{
  "arch": "ecapa_tdnn",
  "model": "sound classifier",
  "dataset": "drum patterns on synthesised drum kits",
  "train_examples": 26041,
  "gain_aug_db": 6,
  "n_mels": 80,
  "hop_length": 160,
  "input": "log_mel",
  "spec_augment": true,
  "win_length": 400,
  "targets": ["pattern", "tempo"],
  "num_classes": [12, 10],
  "norm": "groupnorm",
  "activation": "relu6",
  "weight_standardization": false,
  "depths": [14],
  "kernel_size": 5,
  "stem": "single",
  "widths": [192],
  "label_smoothing": 0.1,
  "loss": "cross_entropy",
  "init": "small_normal",
  "optimizer": "soap",
  "beta2": 0.99,
  "lr": 0.0046,
  "beta1": 0.95,
  "shampoo_beta": 0.99,
  "eps": 1e-08,
  "precondition_frequency": 50,
  "max_precond_dim": 1024,
  "merge_dims": true,
  "one_sided": false,
  "adamw_lr_other_params": 0.0014,
  "grad_clip": 1.0,
  "cautious_weight_decay": true,
  "steps": 10900,
  "batch_size": 64,
  "epochs": 26.8,
  "lr_schedule": "wsd",
  "decay_fraction": 0.2,
  "final_lr_fraction": 0,
  "warmup_steps": 1090,
  "weight_decay": 0.09,
  "adamw_weight_decay_other_params": 0.01
}
Rows from block 6 of a small sound classifier, named by matrix and row number. Each number is 50 + 15 x the weight over its row's rms, rounded and kept within 0 to 99. All counts start at 0.
After each channel's rows are labels from the 100 clips, of 14976, where the channel reaches its highest value: "strongest on" is what is common among them; "peak on" is the class under the peak. Only what is clearly more common there than usual is listed. The data: drum patterns on synthesised drum kits.
# c30: last pointwise conv (model.blocks.6.c3.0.weight, 192x192x1), inputs 96-191

c30.153:37 49 86 64 25 35 36 39 60 44 37 59 50 34 64 61 48 41 52 45 58 60 42 51 39 50 48 44 08 53 36 45 51 74 55 36 55 48 58 33 70 64 72 48 41 51 56 44 36 72 53 69 34 66 55 63 52 83 32 43 79 32 70 66 57 57 46 40 54 60 49 56 47 43 76 64 57 33 44 52 54 29 39 51 51 67 74 40 79 42 68 50 39 43 45 42
strongest on: one drop
peak on: kick

c30.0:38 15 35 31 50 55 43 42 37 62 65 32 57 40 61 45 24 41 50 08 43 66 49 50 50 33 51 62 59 59 46 66 57 57 40 17 38 50 40 46 30 50 39 19 54 50 29 85 53 65 49 52 42 63 70 46 43 59 47 43 63 48 62 57 47 60 21 34 69 35 49 55 45 47 60 31 67 99 52 46 55 56 59 28 95 51 41 56 39 68 49 32 66 45 46 63
strongest on: random hits; four on the floor
peak on: kick

c30.137:73 24 52 64 57 40 28 21 42 42 39 60 49 76 53 66 21 38 38 89 33 65 41 59 59 40 52 26 17 50 31 39 33 32 30 26 47 44 49 49 64 33 43 58 68 49 57 61 60 68 67 40 45 57 37 40 46 46 64 49 55 53 46 59 41 61 56 64 53 27 45 43 45 22 79 44 79 35 77 70 35 53 30 37 59 76 32 41 49 45 46 57 52 61 64 71
strongest on: one drop; low tom
peak on: low tom; high tom

c30.108:59 60 38 61 24 55 52 30 53 57 34 58 55 58 25 65 46 57 52 88 54 60 44 48 58 37 35 63 47 46 79 52 62 43 68 73 46 58 50 41 71 54 65 43 56 42 68 41 21 40 61 62 39 68 23 42 61 71 59 28 49 23 36 34 32 32 58 21 55 74 46 40 45 92 48 58 37 46 44 65 80 66 13 76 47 57 38 38 56 39 39 50 51 42 36 23
strongest on: text has "tom"; random hits; pattern: breakbeat
peak on: kick

c30.60:71 34 22 32 89 41 41 53 71 45 35 32 45 17 47 65 49 19 89 76 56 38 37 70 40 45 57 59 59 54 49 37 36 66 07 46 40 47 56 33 28 53 38 49 56 65 94 32 53 41 66 52 40 34 63 30 26 60 49 60 42 18 43 76 38 44 63 61 56 48 53 47 22 57 40 45 21 47 57 40 46 47 30 39 50 59 68 55 44 30 57 72 65 69 59 36
strongest on: random hits
peak on: snare

c30.28:44 66 53 43 33 55 54 57 54 37 60 40 56 62 45 72 56 52 48 99 63 73 41 17 30 48 33 45 44 44 35 44 71 51 34 44 35 60 64 40 60 39 92 45 65 40 53 46 54 26 43 70 36 43 45 46 37 62 58 45 56 64 38 47 31 70 63 77 62 57 58 49 53 38 50 57 55 53 46 45 56 57 61 38 33 37 37 62 40 39 50 68 58 39 65 73
strongest on: march; tempo: 70 to 80 bpm
peak on: snare

c30.45:35 59 49 41 48 76 45 53 54 54 29 35 59 33 35 53 64 16 42 58 68 75 47 56 33 64 47 66 38 38 47 18 46 33 62 24 99 57 84 64 90 60 51 45 33 50 21 41 51 57 37 92 24 83 24 48 64 60 63 47 45 31 55 62 59 51 35 45 57 59 43 82 32 55 41 36 44 52 54 63 57 58 50 51 61 49 82 31 42 72 40 37 51 56 48 20
strongest on: one drop
peak on: kick

c30.65:51 38 66 49 46 35 33 80 34 52 41 50 28 51 50 86 62 11 32 47 50 63 50 56 72 44 72 20 55 52 67 36 66 42 71 51 56 52 68 63 49 40 45 55 52 44 45 06 42 40 25 43 50 39 61 45 40 49 48 45 44 59 54 60 67 60 35 92 33 37 64 62 37 60 45 43 55 43 72 97 33 45 63 28 53 66 49 40 16 44 61 42 42 59 48 54
strongest on: one drop; low tom
peak on: low tom

c30.151:54 75 66 56 61 40 44 42 60 36 70 37 43 51 29 76 24 66 51 29 56 45 37 32 68 59 35 48 45 51 35 47 56 63 69 51 49 22 37 54 66 37 61 67 65 91 53 69 48 47 18 49 44 50 34 48 67 58 67 29 30 64 59 57 48 42 31 48 72 40 59 87 41 65 60 56 71 78 32 62 47 41 76 65 47 29 57 43 52 58 42 27 72 35 54 29
strongest on: rimshot; dembow; tempo: 160 to 170 bpm; random hits
peak on: rimshot

c30.53:55 49 54 41 53 32 71 58 41 62 38 58 55 53 39 69 60 34 74 56 62 53 54 69 44 25 42 47 32 51 37 45 60 41 58 64 44 23 52 57 30 52 45 33 58 32 65 83 32 61 42 46 17 73 81 42 56 62 60 43 08 54 37 12 34 44 44 42 32 53 30 44 57 58 59 47 75 99 78 50 38 50 26 31 28 57 28 56 56 59 22 78 39 64 62 70
strongest on: random hits; four on the floor
peak on: kick

c30.92:41 37 37 50 40 19 49 60 42 27 49 59 61 52 33 59 51 86 41 37 51 33 60 44 49 23 65 43 40 84 52 44 43 32 52 16 57 81 46 37 43 48 70 61 52 70 51 30 52 67 29 08 46 65 28 40 47 36 47 54 61 34 20 40 70 79 51 34 48 03 37 31 57 57 57 41 53 51 51 51 65 77 35 16 49 42 32 40 70 53 34 32 56 48 50 92
strongest on: waltz; breakbeat
peak on: kick

c30.54:64 38 80 56 56 49 49 63 28 48 40 57 66 40 72 68 46 34 26 69 52 65 38 59 55 47 40 41 50 31 63 44 38 44 41 71 19 22 74 46 58 56 65 57 77 73 82 64 23 31 51 24 45 65 54 47 36 42 42 44 38 39 51 51 36 62 34 67 44 47 25 72 53 70 41 34 51 45 41 40 44 47 26 45 64 60 67 48 67 59 34 41 42 39 48 82
strongest on: low tom; one drop
peak on: low tom

c30.163:36 60 57 36 27 27 48 34 54 34 57 50 31 54 48 54 56 52 44 39 60 62 32 46 46 56 48 63 53 61 40 65 76 50 48 15 24 62 28 55 32 54 51 43 48 60 61 52 42 13 37 10 33 26 56 33 48 31 49 28 21 25 46 26 60 62 52 48 62 44 34 93 67 35 40 44 47 49 53 54 31 39 37 41 44 42 58 72 41 72 16 40 55 53 43 50
strongest on: rimshot; dembow
peak on: rimshot

c30.138:36 47 60 31 39 44 39 41 50 61 39 44 76 61 29 70 31 24 62 45 61 75 56 71 44 35 60 46 57 55 55 47 56 87 41 63 55 31 50 46 55 51 34 53 48 51 59 62 36 43 37 54 22 64 99 64 46 47 42 47 56 63 32 50 55 29 46 56 41 40 56 40 28 57 47 48 65 91 28 39 13 52 63 25 38 44 40 99 54 78 62 86 48 29 58 49
strongest on: four on the floor; random hits
peak on: kick

c30.103:30 60 55 48 63 51 52 66 56 31 67 58 88 56 60 44 47 47 59 34 54 78 74 74 57 58 47 35 53 62 72 45 38 67 59 23 81 44 54 57 35 69 45 47 46 52 32 27 35 49 41 57 60 65 78 26 33 42 46 43 37 25 45 53 45 38 47 41 28 16 40 24 49 49 58 46 54 85 40 48 41 43 51 36 62 37 45 52 33 68 52 99 74 89 72 18
strongest on: march; four on the floor
peak on: kick

c30.21:36 53 56 50 64 23 61 41 60 65 47 44 40 74 46 64 36 38 63 62 47 36 61 59 36 56 31 55 54 30 49 32 48 70 60 66 47 62 62 76 42 31 46 33 43 74 46 41 44 73 39 70 58 69 47 40 63 24 35 32 46 45 40 16 43 89 29 47 65 44 38 24 81 82 43 54 65 60 28 49 64 85 44 31 48 26 62 36 42 50 53 84 22 61 26 38
strongest on: shuffle; one drop
peak on: kick

c30.187:58 58 19 54 42 55 78 35 77 49 48 37 39 60 35 45 82 87 63 47 63 55 60 47 57 53 33 35 54 56 59 55 62 56 57 48 59 88 63 33 48 67 58 08 30 58 33 40 48 49 41 60 41 28 38 40 57 35 40 57 26 50 39 64 83 67 51 46 47 25 43 64 64 58 47 31 50 38 71 43 51 74 48 48 49 56 34 47 38 38 52 70 65 68 62 62
strongest on: shuffle; tempo: 70 to 80 bpm; breakbeat
peak on: kick

c30.88:40 37 46 40 53 26 30 44 60 58 60 49 61 49 71 73 39 60 49 54 42 60 25 56 42 70 66 99 38 62 20 34 69 61 45 61 46 52 69 50 65 59 42 66 56 37 40 86 28 69 48 63 39 66 76 47 55 43 37 53 08 58 55 43 57 69 32 38 37 51 47 71 57 74 33 53 65 47 58 47 43 58 52 01 56 61 35 63 33 34 46 66 62 67 42 52
strongest on: random hits
peak on: kick

c30.182:46 70 36 23 70 38 51 28 36 57 71 28 58 37 60 63 58 52 53 19 49 54 41 39 35 52 39 49 38 36 50 46 53 81 54 30 32 66 40 46 45 76 40 35 45 90 77 41 52 30 20 69 60 44 49 40 56 23 67 33 49 68 42 59 38 35 54 72 75 42 41 45 46 44 36 29 58 37 52 41 46 65 58 45 53 47 45 61 49 45 42 67 69 48 50 34
strongest on: march; tempo: 150 to 160 bpm
peak on: snare

c30.97:62 29 69 49 64 28 64 66 77 56 78 28 49 31 65 43 45 56 88 45 61 33 50 59 42 76 53 42 50 50 67 50 36 51 33 27 36 54 65 69 55 58 59 57 59 43 41 39 25 45 37 50 74 52 47 53 46 72 45 42 55 43 44 47 34 50 50 39 55 63 50 79 32 65 59 33 79 52 62 74 28 63 71 56 46 48 51 35 49 73 65 65 55 55 49 49
strongest on: half-time; tempo: 110 to 120 bpm; tempo: 120 to 130 bpm
peak on: snare

c30.46:58 67 55 33 34 32 49 45 26 37 24 99 65 31 51 79 31 43 48 56 59 71 42 48 58 63 46 25 68 50 64 35 28 46 35 59 45 47 51 27 48 44 30 48 62 53 42 62 56 73 49 63 31 89 84 59 39 44 45 35 14 56 39 63 40 32 58 32 62 37 20 42 69 54 53 76 87 99 59 35 39 50 22 39 56 60 45 63 51 43 43 44 29 47 66 83
strongest on: four on the floor; tempo: 70 to 80 bpm
peak on: kick